A small sound classifier, trained from scratch: arch wavenet, batches of 128.
Rows from block 5, named by matrix and row number. Rows with one number belong to one channel. Each number is 128 + 32 x the weight over its row's rms, rounded and kept within 0 to 255. All counts start at 0. Numbers have three digits each. After the name is the row's rms in percent of the matrix's.
# filt: filter width-5 conv (model.blocks.5.filt.weight, 320x320x5), inputs 114-132, a 5 kernel for each
# gate: gate width-5 conv (model.blocks.5.gate.weight, 320x320x5), inputs 114-132, a 5 kernel for each
filt.30 099:108112087085126118150153141131131155119144212165184140096109118146106067077061069140159129156075070082119146149120128110162155139143171072098128134126163161182121048155187156147158146133182140091196132112129125154147120109089106108084106093126144116136128110146149187197147137136132161
filt.31 103:119061117079089121181130122204151161137139107151093135160103133142135134138119133198112198127135119113129111084075169135178140125143109105091115137144066077113133157125147157068078061131088139166140106112073146092097134142122162152177190128113117146135197175163147152133135095089069144
filt.32 101:089154159139149107070124158131165143087082115102118159166123195200158133130092139153099077084179123073073127117089097125127096086092181133151116092157107133177128128069107098125120108059052131161119123088084113108093137144130152163086107126128117140160152135134129102122116103097156129
filt.33 100:143084092135155187161107158142110109136111145126107128095126152128158167116117157163193159139141108186136092117090136127175215180151172130170167087104098095104142131118136100098138110123111057098125142115129104146162101114148113094079139137095084059085127140100117129169117046075092117
filt.34 101:122150118148135114094107199138131183176120149171091131134107123118107139156081116125090062134193149176214141151174126114102170175138153135137121057097202145122173124080059077147129114158143109014115086122138127140161126175142138087061110196132119100097135139189124118168089106111147114
filt.35 102:100123120135121160133114143121171146136116136176164138086148109136112075076110118122085148113076154125145054133174196195173109106119117059119218167119176183173102167139112115107093205122143084093169135075116121150148150141131088109121146096174105117165111150135105113149159139116146176
filt.36 101:128103131084081080106097169136045115129092131159139127131076089098124126110116133100077079105085169129067164125159160156102166122152171119167118137149137115101142138096102079160141143182135088103168166118146137113132135176150136118125139172154137094076118146105135116103142116135122176
filt.37 100:164195243172170169140092114142157191096093122133145168080135131120066111134131162164146143139183188148125121118145112097117091150105132132118084050118088127141095086152122169120092153157140138134108100119121139132167160136100154151140145147112102092100128145127130129130137126117131156
filt.38 105:055073079066054107091100117114156122094067133076063138120129119094113137131108087137126090123139083079142092082154132101108132119130169123154154102094175180166168163140111109093063149140175158176127163176167112183224180149140152159110127127131133138112113126129102180178155144130174119
filt.39 101:084096082079112184163120148102126127139100108093123148091122142134133109137141132127207183144184100114104029087105063057125159159153152157172168169200111128144162136064119120119098219152167185097155094087124095099154184181171091092135113102118092127137114117127174120121145111095086090
filt.40 098:163149136135100101092158138166119116162155145129122119156143100106137120154140159144101122127125113144091105111143148158153132117149195093096148150145080132144143110063064097140137152074118106121163146098101089142186207139108080112142108184066111103124112094145125119127132152122128138
filt.41 098:084094097173167137108133121145161167181162139066066065080128110115130161165069069122066135099071129151178111130137139179141172169139141092149124144160134102107084064096122123110088207187225163154103109137195166175172117091165143174116132074130112085103154168047083092123100051107117109
filt.42 100:109084111090084136116126130133130163153139134150117144168141137152166092114133127180142041101130140113056154132120093086095138190198145127114088070096125100123119111107122147189120136100090083100166103139141136144102110105193118146143129079085106118110130124157123197128178184136138141
filt.43 100:137119126144167181151163163112095134117115100130154138146140143123120112103197143141121164076126159074094090135144181155097133147091101085142177204201108126147149111097058108125096161160159073043151145139126117122174154119080154184174164135118083101143119060096098118126148156132145176
filt.44 097:138098130134149104108116082122062088116136109110173172137186114155092075113071102163129138132111102185126083111106086084094103138109121100123106121096224141099111150115128140114096124148173128095114152164180150095058099151111210198121189134095127122128207148100152129145108106109119087
filt.45 100:131140165152138216127080113142192170136127079100189182192124096111152131153197123119131082123116177170110118115105140140208151129157156079098133087120201163130194141101091087106115149117141149101126102111094110163095131169153109119136149092118098152121156068093125121054124115121106142
filt.46 097:072112122166124173141137131142100138136174127151170103121058168177141166149143182122089142113120146114086142076129103152132158142099115078058082041142154190125152186133136090086097144144078106144111112090126125106098124115165105103134121065116095100123129180169092049092146172097108100
filt.47 101:130123131117144076070092170149106101105111142091095092154157094106117089115158134125137109057038111106060109064099112094079111163112118117136185175106066073095139107148115076055115153177128121181085110113131132140200202180179146096110127103167166146114126116119151121149165082131115123
filt.48 098:148180162080104151172111147140127105131071097188096131099168121140154138108142134114090141105084114098095146148155186195133180111091133105150111126162193199151104102104111098130085105123118076101222236198165137131158102135158098105086133106108093094087124162101103103148112184166162177
filt.49 099:072070076088108163143142077091133136170182159152133140148160078101112103060145114099120144107136133098115151113116085159079104160195144077097110113148080073054060143101125121117142170190151183189155143160161148060099145136096124143072085116149122099138163112111120171162122093090112104
filt.50 101:139181130175140140162160117131097107148174107105080118127156092113140150149107154121129104118149140146111129074096121074105150138122111132092166128141133190198184125115168164147113146107064149136049092112089122149196159170126119120150149135112138155103063185131146107051159137145223146
filt.51 100:153112096174148072100147111132159143088039069183188167146107141139124166183107105137137126106110120132193153112100117109120174159173169095114134159145116108190133089121149189159158069137169141114169146142131092174157146114095079112103178207113135097144094140162152155075080050039105172
filt.52 099:123093161180143132154132114135113140097127129188152113129192135111112121107134151129108131171129115121128145131095101155133163120112131084104077122154085095106112084124137129112112100120109129149160103085148147070090101166162122114087078086170132125119191098178138089126144185089086140
filt.53 101:112112120123155133134081087107089082077133130119136099153099153098067095139113108133156212147120082155161112095098110154112130119125124116102134164146156193153099104098136142121117128135178151131066100147123121168132184157142112106107149139114143144147090105123158150132110120091112111
filt.54 100:187213184170176172146184148144163103110147154113137173141123082124136138154099171127147147176204135119155095066144128098110087095113101146151107092092137097119105078124158132153170110127156182131118094087099084089081158134115095078097141125123086126132158138126140113060128140156148117
filt.55 102:164119137088103091116107140158122137165120136071076070147151173138151099098202191145136126117110089128115121122150128105099149151139151131118132107087109137143121138118146117106095102159149188138113107117128201118155151124119118172163167203145136153197151136180135102090114069109090087
filt.56 101:144125160110111132081137127069067110122108123169092136127175156174127127149098081052119150124098112117066134089051068075113086122064065102115130127071116077105068093128126092058079084050042010061102121122108132103046133098134100137150108073154137153135084160150097088128108113114136202
filt.57 100:136135105087096225177134096128112107082081084077157152133118138160114162137142123093152122077147077093139190155146099115115123115129127138120109104107143126134110107139128143099117118148150134052115123104108125091181152092055123136109152182215192174158128127143191142167143131156129177
filt.58 101:094082087140123149134163121137108164142114146137147164129132098129102087116097123136110084139044110134134131129093141149112103097084096139126095131170034070070091060169133127146153170215209171126071084094134173140138129111101149106126152162130162188151208091111149130078198183036119133
filt.59 102:082083103097078156101106096111091061107139082083125155120197137108076080093108080089088089055086183062108090120119164128159090097060116076077095118131129170164146143155140116105135111092072093133133093131141205146126117089132100105129163181126129169167110125122140091137128083113096157
filt.60 099:144125109086072104109140162109182121105120090164175126164134129140103104197085119114153161119096107134165122142104118167141114167155133086093146179186085105185229177121155170170122092115152121143121110169145104136044090117124151100158102152111087097061109153164111108104130094099120124
filt.61 096:094132082099122099185199132090188107071110118152152091087090136089077131126167174149154164140111120189174094112136128149192161150154150155131118122124163168136101130098109115134119197136162139136160119129129122072121189101099189148140180137161189160129130117167115088158163142134128128
filt.62 101:144141096115122157168192136121093122143083117110148121093036147170218193168060127102118128131109127124088110110117123111168158042034089052136141148097174178162124135127095098129118113103101100036131109125141098116136087092131157141107110096119159164185211112118133083093099146165119126
gate.30 103:128150148191149115101104096097076051116114062126168141121148092120115104123131167179175169113114092124092156147134140126114096118146162157144133104147153164157127120137147138121077159128119119096146144097094101134105142161163173132099088115108115143136123158174165130147125175119115127
gate.31 098:150168167151100098128148103104156127163151156181130126102135203158122135151084105124110136130139102175124060073074114131123154115153155104133064093084118123105138164118125145149185089097115111122136187170100119128151175166132133093122148148059100113127161093119115103165151120104097148
gate.32 104:135119082112139077111139112108190116117134144130108136133154182159086098108107109194219191092061083127126079110123085093180100115130139176124072115109123161106140126122169239165147146135125109120122156117108130127132186161150087059108119114101117198141122097114098111189203147106075130
gate.33 102:163108142096150123162103133161181082097127156055125167168125130115127148183101130159123092116091112121171193124168137116145168111131205165144109103116159153179111134097085127145099124114154132075043102129120174184182152113067111090101165146115117141097109127136110087089163100093173101
gate.34 099:079096141114108055150178164147116128115144141136119127105139121145164130122043093163142096109160130129082164158126135119094057109144133141142134112150173167154124141137128137138102106074085109153123123109109112020000056175174118197154123172103130123158135146097123098099166170140058076
gate.35 103:188160116103110088081051108126157119099084055184154135111134128100101099177126111076134181112112135126067119133128137126135115153097082085127187177124111109127169169096128161124156093126140121197125151143113097133137088139159155160219198131125127125099127113131081069091060113107107046
gate.36 101:183142119123131141121117082112129106134143158065153096150146160132136147148075127154164217154102100144172166085119146164132143184135169170148166181148135159122138145138166119103095137143153153120117111080098104134093103128137134091078123142148123101128106147172119140097113163159131137
gate.37 099:083109144133127089109119142100163093080116159093110051085113191170171142147154107086105099181160143132173148131100105143155137095082087104089119088147082120094090131139157187164106126070044084059166115110146132132124081109110132123120147183126139183115153038076126134131122171147102140
gate.38 099:105114113121131137118117093076181154133135152107156148123147110093138164162133188183177117159118105123120142113074122123143100124111141087117155146100117127129196191107121079106109140108118139185096125160121118067086071113112154146198148118162116112169139131162126120108087134124119103
gate.39 098:127193212192163096103124112118146108132115081135118140061089160148143121127129142158118096135133115134105172179153118106128133137129128128112094139133093079087048075095100099108135109129209134104133143115064082109084101157169103124184190165103083108101103125153129107104072069113108113
gate.40 101:126143125147158044082123088148085136129140168155169111131073140137191152132174158174145125181124069051136145090110123114169181162128119090137132110084130097065080151154155146132125098072093138160088074094108139183142072080098109146140137161176138130123129129113034062044076096107086082
gate.41 102:170164165143192069069123129111154149129110113140110115110147127067109103108129096124085110137056115101109150157188153103089106152144082132095113117100132117110095096193163164132082116118101118193115153168161149113106109104119128102149190130170172142106098093097121114142128146164126151
gate.42 102:170174176162129124096119142141119120129108079105091064085117133178102137188132116097108109116098104096149225203160156193142156140163183157150133151138146179174223178092141175183186142128156097092142122106094177190161160148120086071072122124112120132140120131111112107158158180188151096
gate.43 101:096118140135104154102135114128113140149071040140140145172166152119111113108133093081104144165129126154165086097112101107198161159154195166163158172150124133106122140088100079081119024058113086119175181192201170090094104099133152130140128118161185149151173183152123144145110089086085129
gate.44 100:173151112105124115142145120152117143156191140070119135158134166145127133131142149097115109153159169116108095094062134141166120105115090141148157146122090162134119165157131109075105124169153082136142160171150149163204204114129099090121115129150139118114164128125130114076106072115123126
gate.45 106:151137158141158115097107092099168099113118113149132144189147158124124143148162099095094033111133159156104190147152189239111103115098140121123099088176161181208189144150138106094122150151210188131087092071056122081097129114094130111136121119100102149137121109127093153206142122173202149
gate.46 099:142115139168173107114034131077131095051075111134097086113082130168136180136126132124130177127133079112078142191143154164137130138162164151157149081040164141127144109091151126170147135106098145114152143109106134087090106092108121151132101099106119131165162082109119123128145124158183151
gate.47 101:119129114120141101092096150152126111077074097120147184166173191177119130174177154127116130081093117127114145124093147160125116087144157126114119150180157144180166124125135116109138129083107095086130162118144138152130123143109136105098088088156123132087090129103152110120107092098069058
gate.48 098:168171184165137129135120112133111074161177174112090106137190186158126082120137110136112135129144129109142136154169160082152134149109117161152082092094156104085075092105135115140117103089054099124163133125139108129112129168176185141178159151151151171160148162170154140105168199149106155
gate.49 102:093062123128140157126085083085130129109151151121172122102086107076087159193111134118136127107123165146173136138135129186114101097102142127153187160164137152147149085160138113115082101084102134118136121157147131109143136158140045067094124191168164163172135150190151163119125124104178210
gate.50 097:172161123126115132139177122086079076066085083118151122092089067104139141127178159136170131177099103060077214141151121135157182155135170137138118166140158149115112142124123093101134124104078061073089114155142148121137113114096127153142141132119116144101101119099128124122149116178146102
gate.51 102:135151152119130179150110121167133128188168176110120121158141131162132135131107164154176104135180140081081132141123152109133185159190206163183203163163187196185184218130156167158206106122114151127173161076078080146090095135115216191169178196108135083094065183132125169180135113118102075
gate.52 097:100139121078117121113143150127146159146182204148129090095107120129138119108134133109126169133166167194170128170159172139096104073140134162144141109147143113103176156150166134113128140179103136132113128116126115124107100130102144119111085114138108140144178137136143129175121163157117154
gate.53 098:099150136139104123159134163206137134148143178168197178108155131129103109097036103095115139203112064062082108192209137139107102104110124051110128115166124124113101099134130137131111136153125170148072082131103120046105089176147194163187170148131145156122129168182156124135092115145132165
gate.54 096:142171159164168163182131166107122155173151144110136090141130101122144125163129094092056094197105127068096131158151169143111147126108111118176157088114107147096121130141157133154163135153064126177130126136162171140103187206134133128126139135161207151087148124143135099146121066115161161
gate.55 103:206156114100151120117116081147129099144170148139174178112131133196180134151124185126102202149117132108115183109171192142153116164176195154102102127133087121114129131157150144131109100110129127107174124154126125109149161119105152153179138132160142101073115157133112146099143167167139026
gate.56 106:129128136144174146094096111119111116058071130121129126132070125105099109117154105098096139109101119098147179140114101120125121095137158123114110111092059081077099108140143133136098153150166172191143171155146133119101106127139187159161141121095087117091098114134058075067116086095110101
gate.57 101:068048071109067151124131101111156146101145148121138147148123160128142153143122106110098077204183131122120100100092118129107082137121088169179118147180164160122066090079064130130118097116156150134099131147127119097075090137145110165150144135134129128141182139085060064070130113088107089
gate.58 099:117111151123164089145138167165134128085112148141204152102131136119176206145125060089108119071070149138121086137091142128238146088143137151099165109129166169188127140140105084123151188156142152093137139177169170119175154104110137086100127120105110145144098147122146113104120127108131101
gate.59 102:125136124107169095117116167111156147139110082177170146150112137126100088098147127105113146108127154137173191154175120094143129101052138104147150148116130103099108158142133109145120161190181140189125115119135106149142117137123135112122146160172134113141132164195154174181179150126154099
gate.60 099:159211130121129098160139149091082096199177135159129124123083094132129108134169157172169107069109156157140145137109073147157145182171177172174201130088131116163153136136127130131083129107081107162158125184179085119090078086140109115133138142139147157206146146111143103134112137180072082
gate.61 103:172183188152127131115141138165115144142146130155138110124152182112127158135114111063062117097116108105160120153138094101072100131224163069076148149103107123155134221099116141104115097126113104053104095123110102135175211142115078086099076125078074126123120131121101075077128129115178166
gate.62 100:213149163155139129101092172130120128128114138102161177135104111098082113142214190131102098105110102122130086081116101187181104103146123127159167114118142095100107091090089121149132100082111071091173176129109127116113102118105171103127137116142137108125157078100101097064086092136057075